python train.py --model="image flow-matching model" --dataset="made-up waving flags" --train_examples=97500 --image_size=32 --horizontal_flip=false --conditioning="none" --arch="dit" --objective="flow_matching" --cond_dim=192 --logit_normal_time=false --norm="rmsnorm" --activation="gelu" --mlp_ratio=4 --head_dim=64 --fused_qkv=true --qk_norm=false --inner_norm=false --patch_size=[4, 4] --layers=8 --width=256 --positions="sincos" --optimizer="soap" --beta2=0.999 --lr=0.0015 --beta1=0.95 --shampoo_beta=0.999 --eps=1e-08 --precondition_frequency=20 --max_precond_dim=1024 --one_sided=false --adamw_lr_other_params=0.00093 --steps=25300 --batch_size=256 --epochs=66.4 --lr_schedule="cosine" --final_lr_fraction=0 --warmup_steps=5060 --weight_decay=0.08 --adamw_weight_decay_other_params=0.05
Rows from block 2 of a small image flow-matching model, named by matrix and row number. Rows with one number belong to one neuron. Each number is 50 + 10 x the weight over its row's rms, rounded and kept within 0 to 99. All counts start at 0.
After each neuron's rows are labels from the 100 images, of 14848 (inputs lightly noised), where the neuron reaches its highest value: "patch colour" is the nearest of a few named colours to the mean colour under the peak. Only what is clearly more common there than usual is listed. The data: made-up waving flags. In brackets: how many of the 100, against the usual share in percent.
# fc1: MLP up (model.blocks.2.mlp.fc1.weight, 1024x256), inputs 192-255
# fc2: MLP down (model.blocks.2.mlp.fc2.weight, 256x1024, transposed), outputs 192-255

fc1.222:58 57 37 48 60 66 41 57 40 55 45 30 44 47 54 47 28 46 75 45 45 34 61 50 58 49 35 47 66 54 54 34 51 26 50 67 58 41 48 47 49 65 54 54 57 54 54 46 64 50 25 73 29 52 23 44 43 54 56 46 42 57 59 48
fc2.222:48 43 59 54 40 46 34 41 57 50 44 62 49 43 69 42 53 66 64 55 49 53 60 53 59 46 39 26 57 61 48 47 34 41 79 45 40 42 49 47 58 59 46 55 62 48 34 62 41 35 44 44 54 44 30 57 43 51 65 56 50 70 53 41
patch colour: brown (51 vs 22.1)

fc1.559:64 33 51 65 47 68 61 63 58 55 45 57 56 53 49 69 59 59 57 53 56 51 55 50 53 50 56 56 47 26 51 60 36 56 37 47 61 51 52 44 21 48 48 61 52 56 38 36 38 49 50 54 45 62 50 42 53 53 29 56 55 48 50 48
fc2.559:50 61 59 70 53 31 75 45 32 55 49 40 51 56 46 50 44 70 60 49 49 55 43 51 37 50 43 56 58 61 56 58 75 46 39 63 56 48 41 49 43 48 47 64 52 55 41 38 51 47 47 40 41 46 61 51 38 38 59 51 56 38 48 49
patch colour: white (37 vs 3.1)

fc1.408:64 33 52 50 60 61 45 40 46 59 42 54 55 54 56 58 44 49 38 62 66 56 45 40 50 58 43 62 43 41 40 54 36 48 41 75 54 48 33 52 59 51 40 44 62 71 55 56 45 51 54 48 52 45 45 55 53 54 62 51 36 45 49 64
fc2.408:44 33 51 42 40 37 71 45 57 49 55 59 43 65 45 39 41 58 52 53 41 51 44 29 49 57 43 44 52 59 52 46 70 39 47 25 50 54 54 67 69 40 61 49 57 49 54 48 44 49 54 37 49 47 56 42 41 50 45 57 43 53 58 21
patch colour: blue (36 vs 3.7)

fc1.392:30 40 64 53 45 50 54 56 56 48 45 40 42 44 45 60 34 45 53 42 49 56 67 56 46 46 75 53 66 47 54 41 33 55 49 54 31 36 54 33 57 44 55 66 31 42 48 46 28 50 46 55 47 56 51 43 55 53 64 47 53 44 50 33
fc2.392:50 52 64 53 71 60 55 46 37 56 43 42 55 63 65 61 56 28 58 50 57 45 47 21 76 54 54 42 60 51 44 44 37 48 48 43 47 46 66 39 36 52 51 57 63 61 44 45 59 31 57 82 54 49 45 37 37 49 42 37 49 35 51 47
patch colour: pink (30 vs 10.5)

fc1.749:54 56 65 52 43 38 43 41 47 55 38 49 46 43 53 48 47 36 69 61 53 42 50 43 35 37 36 63 45 39 42 47 52 27 73 64 45 37 33 48 29 63 36 52 39 60 32 53 59 54 47 58 39 66 47 58 62 36 33 64 43 54 52 48
fc2.749:54 52 43 34 63 47 61 56 66 66 60 61 56 60 52 59 43 59 64 37 57 29 46 62 53 62 67 39 65 68 50 43 40 39 61 46 31 39 57 57 51 60 41 61 42 52 50 55 44 46 44 39 57 51 57 32 47 45 53 47 49 73 51 42
patch colour: yellow (71 vs 2.3)

fc1.411:40 52 38 37 42 50 51 47 48 58 63 46 47 58 47 69 31 50 53 38 49 46 43 36 62 41 58 56 54 36 42 46 35 51 53 61 32 52 52 51 56 44 54 56 44 49 64 36 58 38 68 45 31 35 57 55 58 34 46 53 61 46 56 44
fc2.411:50 62 49 68 46 61 53 56 50 51 50 47 55 62 61 72 64 49 60 57 56 58 53 54 37 55 87 52 49 44 52 40 45 42 48 48 32 39 43 54 51 27 49 48 40 50 62 38 63 48 48 51 60 42 33 60 62 49 53 53 39 44 42 54
patch colour: yellow (32 vs 2.3)

fc1.606:36 36 53 43 43 55 62 35 56 53 54 57 58 25 47 50 35 59 56 35 36 69 37 57 54 50 54 50 46 46 38 53 40 54 61 47 62 64 45 44 43 46 48 67 70 55 55 45 36 44 42 55 55 53 40 39 54 56 58 41 58 66 55 43
fc2.606:63 48 58 46 46 46 48 64 45 68 52 72 43 55 28 43 68 37 54 40 56 58 49 51 63 46 59 83 36 34 55 45 50 51 55 74 33 69 51 46 50 41 53 41 40 57 52 54 49 47 49 45 51 37 45 51 65 49 34 65 44 56 60 53
patch colour: black (33 vs 6.6)

fc1.555:64 44 47 57 35 65 70 59 37 27 39 49 42 51 50 54 57 60 71 29 52 76 51 52 49 53 50 63 42 59 37 69 46 47 49 51 87 46 31 48 28 47 54 30 67 58 50 56 36 71 44 45 47 61 36 55 49 41 49 53 69 55 51 60
fc2.555:41 61 40 43 40 52 38 63 42 64 38 68 46 74 46 48 54 65 56 52 56 55 58 52 49 64 47 44 40 39 43 44 67 42 52 32 46 47 34 47 56 47 32 38 32 42 49 48 57 24 45 52 55 37 38 48 42 50 55 70 47 39 38 65
patch colour: orange (32 vs 3.3)

fc1.657:34 46 44 49 35 78 59 56 36 58 56 42 43 43 38 42 54 64 51 52 58 53 49 56 67 39 25 32 40 59 56 40 50 50 29 64 43 35 55 45 60 48 41 48 44 60 40 59 41 57 52 55 47 60 31 42 36 58 53 56 58 48 55 45
fc2.657:40 62 48 35 60 29 48 53 45 44 62 50 59 44 36 43 52 54 71 56 35 40 41 44 26 47 44 56 54 44 47 55 57 47 43 36 63 34 51 44 39 45 37 60 39 45 41 45 38 62 54 58 55 55 37 69 46 52 65 44 41 48 48 54
patch colour: pink (35 vs 10.5)

fc1.169:50 56 48 64 62 41 60 36 57 53 36 78 43 48 46 51 58 53 44 40 62 64 47 60 48 63 33 41 42 36 26 43 60 31 61 56 53 35 46 46 78 45 53 54 53 38 38 58 55 54 63 46 54 61 69 54 58 38 49 46 56 59 53 54
fc2.169:54 73 55 65 44 46 32 55 42 52 44 57 45 55 58 52 50 63 45 52 54 62 62 59 54 62 54 46 49 56 49 56 63 49 46 43 46 57 48 50 63 38 54 60 46 55 35 53 47 49 36 41 51 33 45 47 44 46 51 32 47 39 44 44
patch colour: green (43 vs 7.4)

fc1.24:36 55 49 47 38 53 51 82 39 53 51 37 26 69 44 68 58 31 38 45 42 50 50 48 50 36 25 54 66 65 47 53 41 47 55 74 64 60 50 61 46 39 41 50 41 53 55 44 67 53 49 48 54 50 41 42 51 60 38 68 46 52 35 50
fc2.24:55 59 51 57 58 54 60 27 59 29 51 72 58 45 42 30 51 43 53 54 47 55 34 59 47 58 50 39 37 43 52 56 60 51 46 65 58 48 66 53 62 54 57 48 53 49 64 45 30 62 56 54 46 59 55 46 63 42 37 45 61 46 40 50
patch colour: blue (35 vs 3.7)

fc1.667:45 54 38 37 38 45 56 65 48 36 44 50 38 55 53 52 63 61 44 56 36 32 46 45 45 43 55 46 35 47 60 33 28 43 36 48 42 55 65 52 47 57 65 50 60 58 49 56 52 56 58 64 48 46 55 58 36 37 42 49 59 50 64 51
fc2.667:42 55 57 31 49 55 52 63 57 65 65 30 56 47 54 56 52 69 51 53 56 30 49 58 46 47 53 55 49 48 52 58 40 54 35 42 55 57 80 44 51 57 52 50 57 63 54 48 49 42 53 37 37 40 49 48 71 31 49 37 50 66 42 67
patch colour: green (40 vs 7.4)

fc1.668:45 45 58 59 43 57 60 39 51 69 33 38 51 51 50 51 52 68 48 53 52 51 59 55 55 40 49 37 57 34 61 52 50 42 42 59 56 49 40 54 37 50 61 62 51 54 56 23 43 46 41 52 44 65 47 71 59 55 45 49 50 64 51 47
fc2.668:33 42 61 56 57 57 54 54 47 49 29 54 51 50 63 58 32 38 56 56 65 52 51 48 51 60 51 56 36 59 46 45 50 50 48 42 61 37 76 53 44 56 36 59 72 57 53 63 47 54 64 36 61 49 46 66 65 61 53 67 48 46 49 51
patch colour: grey (60 vs 31.7)

fc1.59:75 38 55 47 52 66 47 47 52 58 45 41 41 48 60 56 52 59 61 46 48 41 50 54 52 51 36 55 42 63 43 48 21 39 52 48 36 45 37 44 45 48 48 50 71 53 61 53 46 48 50 50 58 29 44 46 36 50 37 41 47 47 46 47
fc2.59:64 43 52 30 51 45 60 54 34 46 51 55 49 59 56 43 62 67 54 53 39 55 31 70 56 32 54 53 57 39 49 45 49 44 44 44 46 56 55 44 65 38 49 57 46 46 44 65 37 63 69 49 58 49 54 70 52 34 45 65 54 55 50 83
patch colour: black (98 vs 6.6)

fc1.443:41 67 46 56 47 53 60 37 53 53 56 52 38 38 34 45 41 50 56 43 74 42 50 58 54 67 37 48 47 57 37 58 43 42 59 21 58 46 52 60 52 45 55 33 58 37 55 63 36 50 56 64 38 59 52 42 51 54 54 50 52 51 71 40
fc2.443:64 43 53 47 52 28 70 33 53 16 45 45 50 40 53 54 37 52 54 51 37 47 40 61 55 37 56 44 49 27 52 48 51 45 63 46 49 51 58 50 64 32 53 48 50 56 52 61 44 35 46 59 54 45 39 40 46 29 39 59 52 62 48 43
patch colour: green (30 vs 7.4)

fc1.138:50 47 48 41 45 60 41 51 38 57 57 53 53 48 53 56 32 68 54 53 57 52 54 27 59 71 39 63 41 55 45 48 54 57 46 49 45 56 54 43 57 27 61 42 48 50 57 46 41 28 53 59 62 40 54 65 49 39 49 54 60 38 52 35
fc2.138:67 43 58 38 37 41 32 58 61 56 42 40 49 47 63 55 48 53 39 30 53 54 63 50 32 48 47 47 56 44 47 53 50 54 50 44 56 48 46 45 55 49 39 57 42 47 52 61 62 18 55 45 52 48 18 30 53 40 51 37 37 33 49 40
patch colour: pink (49 vs 10.5); white (26 vs 3.1)

fc1.733:63 53 56 41 60 65 47 29 37 59 62 42 44 38 41 65 53 41 50 34 56 58 50 42 58 43 50 45 70 46 60 63 58 44 34 51 47 54 57 56 48 49 48 55 39 52 40 65 27 45 46 45 69 51 57 49 44 61 52 52 44 40 47 42
fc2.733:60 43 49 47 31 46 53 24 69 51 31 46 42 38 31 59 50 34 36 65 35 49 61 48 39 37 40 43 53 57 48 57 44 57 43 33 59 48 61 49 43 65 54 49 56 41 52 61 53 47 49 63 43 52 49 57 47 49 54 62 51 62 50 44
patch colour: orange (38 vs 3.3)

fc1.536:37 59 54 64 52 21 42 50 49 36 55 38 41 64 49 47 58 30 55 49 46 49 54 37 44 52 41 50 59 58 58 50 71 43 42 49 49 36 49 52 48 57 53 32 41 55 47 53 40 60 39 53 47 50 37 52 45 38 40 35 45 53 55 66
fc2.536:40 55 48 59 47 51 52 42 51 58 59 47 56 44 28 47 59 62 34 43 44 28 66 57 50 58 34 37 51 45 57 56 33 45 41 27 68 56 64 50 36 54 52 61 60 45 50 45 54 61 58 40 50 29 67 60 49 56 46 53 56 56 57 49
patch colour: brown (50 vs 22.1)

fc1.23:43 61 52 52 56 65 28 54 42 65 51 46 31 45 46 60 51 57 52 58 59 42 44 53 53 54 44 61 69 49 37 73 45 59 42 39 48 40 51 50 40 62 75 41 51 46 59 42 60 46 53 66 83 40 47 64 56 50 49 53 68 49 50 40
fc2.23:38 34 52 48 70 46 38 47 49 61 50 46 45 41 47 62 56 54 50 59 27 38 53 36 46 45 66 31 46 34 49 55 40 47 40 55 30 54 46 44 56 46 60 57 36 53 30 53 23 57 39 54 40 48 43 43 41 60 47 44 46 63 59 55
patch colour: brown (70 vs 22.1)

fc1.166:70 50 37 43 47 58 43 36 49 45 27 55 70 43 78 56 52 73 43 49 62 52 59 47 44 55 32 57 40 50 50 60 30 39 30 56 52 56 54 38 38 65 26 54 69 56 48 60 56 37 50 46 31 44 50 58 56 60 43 48 52 57 51 39
fc2.166:59 33 60 44 50 46 42 46 54 58 61 58 53 43 68 46 60 59 57 36 44 39 36 45 53 59 44 61 50 33 48 49 72 59 45 67 40 61 60 51 45 28 59 40 62 61 34 64 57 51 43 64 49 47 41 53 42 57 60 50 43 47 59 56
patch colour: black (25 vs 6.6)

fc1.93:42 55 48 57 58 55 29 44 48 54 55 65 31 31 30 44 47 45 49 63 61 61 64 64 51 39 54 55 32 38 56 44 60 38 56 48 56 39 48 37 56 28 56 69 51 40 54 65 46 49 48 57 53 57 61 42 47 50 51 63 39 48 68 48
fc2.93:50 61 47 52 47 53 61 43 39 39 43 66 43 44 29 53 63 42 58 57 49 81 42 52 51 40 65 41 55 52 60 50 47 51 56 44 39 27 38 55 64 24 54 42 43 47 47 68 51 48 44 55 57 40 59 60 57 46 46 73 57 48 31 53
patch colour: red (33 vs 2.8)

fc1.696:49 44 53 66 42 55 33 35 49 55 54 46 37 47 37 35 51 51 59 41 51 54 50 48 44 60 47 53 61 52 54 46 46 39 52 50 40 27 47 47 50 30 59 50 57 67 42 37 42 73 35 51 47 56 65 81 62 39 45 42 44 34 46 64
fc2.696:43 75 42 61 52 27 28 44 56 48 29 35 52 52 51 57 54 60 53 46 53 51 28 47 37 28 39 43 41 54 38 58 68 48 44 35 22 54 43 40 43 30 49 44 63 48 54 45 56 59 59 60 52 46 39 46 50 53 56 49 38 51 56 46
patch colour: orange (35 vs 3.3)

fc1.322:44 67 48 53 40 54 63 69 37 41 58 47 39 49 55 51 43 58 69 50 60 49 46 40 41 47 58 62 39 50 58 39 48 39 55 54 63 43 41 44 22 42 37 59 69 46 50 50 46 51 39 55 41 52 55 64 48 46 61 58 46 41 37 68
fc2.322:30 81 38 25 56 32 64 43 43 45 49 42 49 57 41 59 33 42 45 48 41 31 63 46 41 36 42 53 44 46 48 53 63 53 63 40 41 44 31 56 44 41 48 56 48 71 59 65 55 50 72 35 40 36 41 57 46 43 48 42 47 68 44 57
patch colour: yellow (43 vs 2.3)

fc1.15:60 38 62 47 45 59 43 48 37 36 60 51 33 42 52 37 59 60 55 47 45 51 47 53 66 45 59 44 62 55 52 55 48 44 64 38 44 28 50 51 36 57 57 75 44 46 61 54 59 55 43 65 50 37 32 77 47 59 38 21 55 40 47 51
fc2.15:53 65 39 39 30 50 45 55 55 36 63 67 62 53 46 47 55 47 45 41 32 59 67 69 36 48 45 71 43 39 49 50 51 47 46 71 67 34 53 45 41 42 45 44 41 56 47 52 49 38 39 25 47 25 44 47 48 52 43 54 55 48 33 62
patch colour: purple (27 vs 4.8)

fc1.642:57 55 49 54 47 41 54 51 52 48 39 60 46 56 44 56 43 56 44 48 57 44 48 48 50 59 58 56 69 52 61 55 41 50 56 53 69 34 49 18 52 35 73 59 52 44 43 45 60 41 37 49 40 61 51 52 61 42 73 50 51 40 37 55
fc2.642:32 51 50 33 61 39 60 49 51 56 59 49 48 44 50 59 48 53 47 55 51 56 28 40 28 55 46 43 51 32 36 52 57 52 62 34 59 50 41 26 56 47 62 52 44 50 43 57 53 45 55 53 46 60 70 43 71 55 81 46 44 37 46 65
patch colour: blue (27 vs 3.7)

fc1.755:52 43 35 38 44 56 51 29 56 41 42 57 50 62 51 50 42 50 51 45 45 54 59 39 32 39 35 49 50 54 52 60 46 65 52 32 51 45 75 31 46 52 39 48 54 19 52 56 29 53 40 37 59 54 59 44 40 43 41 51 38 26 49 48
fc2.755:54 35 57 41 59 49 57 52 32 60 48 43 42 59 49 51 55 51 54 49 53 66 31 47 39 48 41 58 55 33 43 49 42 61 37 46 37 58 51 44 49 31 47 67 49 71 63 62 50 49 59 66 50 47 42 54 54 46 47 58 46 42 59 55
patch colour: grey (61 vs 31.7)

fc1.591:56 46 47 43 52 67 59 40 32 53 52 53 35 18 53 59 42 53 53 46 54 51 38 47 68 64 42 56 50 53 31 69 57 51 41 55 65 43 46 80 63 52 59 64 43 51 47 34 42 55 58 35 59 55 56 39 42 47 51 60 30 44 52 50
fc2.591:53 50 41 58 63 53 38 43 48 64 47 44 46 40 48 55 68 49 54 62 46 50 66 58 57 47 64 66 41 62 54 69 39 63 41 60 55 48 48 72 54 52 58 43 73 53 27 56 57 58 43 45 51 39 47 61 49 50 57 46 57 70 49 62
patch colour: orange (32 vs 3.3)

fc1.514:43 51 47 44 45 45 52 53 62 40 49 67 41 57 51 53 44 53 36 42 43 69 52 44 50 64 39 40 42 32 43 48 48 45 40 55 49 37 34 61 53 46 47 58 32 45 59 57 60 49 58 45 49 53 55 40 57 51 51 46 48 52 51 46
fc2.514:38 67 44 46 57 42 42 50 17 60 49 52 45 37 49 60 41 75 61 55 51 50 47 47 41 59 50 40 60 54 51 48 62 55 53 33 51 46 50 43 46 49 55 49 17 42 58 50 46 49 46 71 51 38 59 48 44 41 58 63 46 34 57 58
patch colour: red (35 vs 2.8); black (28 vs 6.6)

fc1.469:38 65 36 48 30 51 66 50 43 53 60 52 55 33 39 58 57 56 40 30 56 40 44 42 68 46 49 33 50 55 44 48 54 42 56 44 59 69 52 43 58 38 53 45 38 47 43 50 40 39 48 51 58 65 49 55 44 56 56 39 47 28 60 51
fc2.469:41 64 50 46 57 61 51 57 39 46 52 55 42 35 43 59 32 49 29 31 42 64 55 49 37 48 48 36 40 47 56 48 57 55 46 43 44 52 53 54 61 65 49 60 34 53 51 60 39 48 28 44 48 45 47 47 58 65 52 43 51 65 50 57
patch colour: yellow (31 vs 2.3)

fc1.422:68 48 52 45 50 52 52 34 70 58 60 64 58 66 44 67 46 59 60 57 49 55 43 49 57 44 59 53 51 39 61 44 59 66 47 43 57 33 44 49 49 38 48 52 47 37 59 41 54 50 41 31 53 50 48 60 38 31 62 67 55 49 55 50
fc2.422:41 54 50 65 62 59 41 55 44 46 57 67 58 40 61 55 54 62 55 47 60 74 54 50 59 38 40 56 44 59 49 51 49 51 47 61 60 43 49 52 62 41 51 56 51 61 66 59 54 52 51 63 58 48 24 59 39 58 52 38 49 47 55 44
patch colour: orange (26 vs 3.3)

fc1.176:62 46 50 61 49 45 52 55 38 56 61 61 33 67 50 64 57 61 51 67 44 64 63 53 58 57 36 58 54 51 62 55 52 53 53 53 34 59 35 44 27 44 49 59 64 49 64 58 60 59 20 55 47 47 51 53 61 43 35 45 48 60 55 44
fc2.176:67 48 43 45 59 60 57 45 49 41 53 73 66 54 48 54 44 71 55 76 48 66 41 47 47 56 41 60 49 36 55 41 66 51 60 51 73 41 46 43 45 57 42 47 53 38 49 67 48 43 59 30 59 48 50 48 47 32 50 40 48 56 54 53
patch colour: white (30 vs 3.1); blue (29 vs 3.7)

fc1.354:40 37 43 52 54 54 31 35 46 66 60 47 47 72 63 58 47 55 48 60 44 40 46 60 53 45 46 62 44 36 71 31 39 46 34 59 80 40 32 44 51 52 41 52 57 66 51 44 15 43 50 60 24 41 48 60 46 52 46 74 51 60 57 45
fc2.354:45 43 49 52 51 48 45 37 30 39 61 42 68 60 52 77 39 63 72 46 54 37 45 66 60 51 72 38 55 36 48 45 49 52 52 41 58 52 64 50 40 44 53 62 47 37 52 50 39 56 60 34 42 55 59 62 34 45 51 37 57 50 59 56
patch colour: white (71 vs 3.1)

fc1.699:44 56 44 60 37 43 42 45 58 64 44 50 31 50 53 44 33 56 66 45 64 39 38 57 61 31 37 58 52 69 54 42 37 43 48 57 66 53 53 51 49 45 65 42 38 48 50 60 54 60 29 57 57 40 36 53 39 56 66 62 47 49 44 44
fc2.699:55 26 49 62 47 62 30 57 65 55 43 48 46 57 56 48 37 42 26 40 54 48 52 43 50 43 44 51 65 55 57 47 55 51 57 78 45 69 66 45 48 54 53 58 48 42 43 61 54 61 48 54 41 42 55 31 47 46 47 51 45 43 45 61
patch colour: yellow (27 vs 2.3)

fc1.155:59 45 47 50 45 63 37 43 34 51 46 51 45 63 37 35 41 46 27 25 48 43 51 60 62 48 55 52 47 54 53 51 54 63 37 44 40 54 51 44 47 62 41 31 48 46 58 67 55 67 72 57 61 50 43 44 41 56 58 41 56 35 62 53
fc2.155:55 75 46 52 44 48 56 47 59 54 54 64 43 53 27 33 52 59 47 37 43 49 33 70 34 61 37 47 42 42 48 45 70 48 40 55 39 60 39 48 53 38 47 59 44 48 53 65 39 55 38 61 49 46 63 57 47 45 40 62 45 56 55 44
patch colour: black (30 vs 6.6); red (26 vs 2.8)

fc1.417:45 49 57 62 51 40 36 60 47 44 49 61 48 58 49 84 46 46 36 50 71 56 33 53 55 67 34 45 46 25 57 36 55 46 52 59 40 41 44 71 40 68 51 41 36 68 62 51 46 50 49 44 44 57 55 55 29 60 53 54 60 78 48 45
fc2.417:43 57 55 54 44 53 48 53 59 47 48 65 44 66 51 78 40 41 57 53 38 52 90 57 45 62 42 61 49 66 46 47 32 49 56 45 60 51 47 55 47 63 53 58 44 51 66 57 58 37 53 63 47 34 58 40 64 54 43 47 47 49 57 37
patch colour: green (63 vs 7.4)

fc1.54:45 61 50 33 46 52 60 37 47 69 40 56 48 62 37 57 35 48 47 52 47 43 45 70 46 66 54 58 47 51 53 51 49 71 56 63 47 47 62 45 53 66 43 46 57 31 47 56 34 33 47 44 41 47 67 52 45 54 57 52 47 42 40 42
fc2.54:35 53 49 63 42 46 48 58 70 55 30 45 61 30 59 75 61 30 50 57 47 66 55 51 46 53 39 42 66 44 51 61 60 47 43 72 51 46 45 49 62 30 42 37 57 46 58 44 62 51 57 50 51 24 39 52 41 60 47 37 48 58 42 54
patch colour: black (32 vs 6.6)

fc1.619:56 41 71 46 50 47 70 56 38 55 50 51 58 46 60 59 55 42 30 47 64 44 44 59 54 52 41 44 48 48 37 57 40 54 53 57 27 53 49 44 51 56 31 44 28 74 52 54 49 39 52 40 60 47 52 43 55 70 68 47 49 38 39 46
fc2.619:65 37 43 35 43 66 36 55 60 57 50 48 58 54 52 40 51 52 58 63 49 36 54 59 53 39 44 50 63 43 46 37 48 45 50 43 43 54 68 65 46 52 73 59 59 37 42 60 49 46 44 50 42 40 53 79 46 53 49 54 50 53 70 57
patch colour: orange (39 vs 3.3)

fc1.118:29 57 48 53 65 40 45 47 49 54 42 54 68 55 36 63 60 60 40 61 55 62 69 64 46 50 45 56 54 50 74 52 30 52 47 36 64 66 46 61 37 69 53 65 41 48 51 44 49 47 47 59 55 34 56 47 55 69 47 54 43 69 52 44
fc2.118:47 52 56 70 47 59 52 33 49 60 61 58 49 45 45 62 55 60 53 60 46 64 37 68 52 53 35 46 52 59 50 61 68 51 42 43 36 49 41 60 38 60 47 39 40 52 52 28 66 44 48 48 50 59 47 45 39 54 52 64 52 54 56 55
patch colour: green (30 vs 7.4); blue (27 vs 3.7)

fc1.456:29 58 56 47 43 36 48 63 53 52 41 60 43 72 44 47 44 46 40 62 51 55 50 62 57 48 34 63 34 75 61 56 33 62 55 46 57 53 45 59 47 61 58 41 49 61 37 52 49 55 42 49 57 60 45 56 44 65 51 48 57 50 42 32
fc2.456:52 66 66 43 56 50 49 55 53 36 50 47 55 66 57 66 62 26 54 65 44 47 49 58 48 42 40 47 43 56 61 58 43 55 50 34 63 50 75 49 60 55 45 42 63 51 61 51 43 56 53 58 51 35 34 42 60 63 56 49 45 54 53 49
patch colour: white (91 vs 3.1)

fc1.658:32 59 44 44 39 58 53 42 64 58 24 54 49 53 43 48 24 58 24 34 56 54 32 70 47 42 53 52 56 45 46 39 37 53 59 64 33 52 38 50 66 48 62 48 42 50 45 68 57 63 39 39 62 54 47 41 63 49 32 38 47 40 53 54
fc2.658:50 57 65 58 52 56 50 59 47 34 54 41 58 47 29 51 53 45 49 43 50 52 49 40 35 49 34 65 61 64 46 55 72 50 74 50 60 38 61 51 53 48 50 46 38 36 50 51 50 58 50 37 50 56 58 57 59 41 56 51 39 42 61 65
patch colour: blue (28 vs 3.7)

fc1.400:36 30 45 50 52 54 51 49 60 49 56 53 23 62 63 55 58 46 60 47 47 52 38 46 49 54 53 30 49 38 65 42 61 47 80 55 54 58 51 73 54 49 48 45 62 45 52 56 51 60 62 51 50 30 60 44 36 67 37 41 40 60 43 55
fc2.400:43 35 64 55 61 53 55 37 41 58 39 50 63 58 57 61 56 44 49 54 60 52 53 43 50 38 61 81 40 70 53 40 45 61 75 58 40 43 45 64 66 41 50 56 66 47 39 41 62 51 35 43 54 72 63 52 64 61 48 39 54 70 39 38
patch colour: grey (78 vs 31.7)

fc1.530:47 46 33 47 46 57 45 52 41 50 59 53 51 73 58 49 40 54 41 44 68 52 62 51 60 41 49 52 54 47 60 48 48 55 53 87 45 21 50 50 68 59 49 58 35 41 51 36 55 49 20 42 41 52 54 55 55 43 40 51 63 44 53 58
fc2.530:41 48 41 60 64 27 50 45 55 32 48 64 61 58 49 63 44 50 54 46 31 50 63 66 57 56 49 58 46 41 46 42 56 40 69 58 40 52 42 57 58 57 56 38 56 57 47 58 37 49 48 54 52 45 52 56 41 64 30 49 47 43 55 53
patch colour: purple (27 vs 4.8)

fc1.211:39 64 48 43 46 53 51 54 63 41 37 59 44 49 43 58 49 52 43 33 41 48 61 50 50 51 63 64 41 28 49 43 49 48 50 38 47 54 42 57 28 54 48 42 53 40 54 71 59 55 48 37 64 48 56 45 45 54 49 45 52 46 64 53
fc2.211:72 71 56 58 58 49 56 67 43 64 63 51 49 32 62 58 41 57 33 49 61 51 60 43 39 76 42 37 57 51 59 48 47 32 50 41 68 59 51 56 45 63 41 59 50 43 58 59 53 63 39 38 49 50 54 38 39 56 52 44 37 49 46 58
patch colour: blue (61 vs 3.7)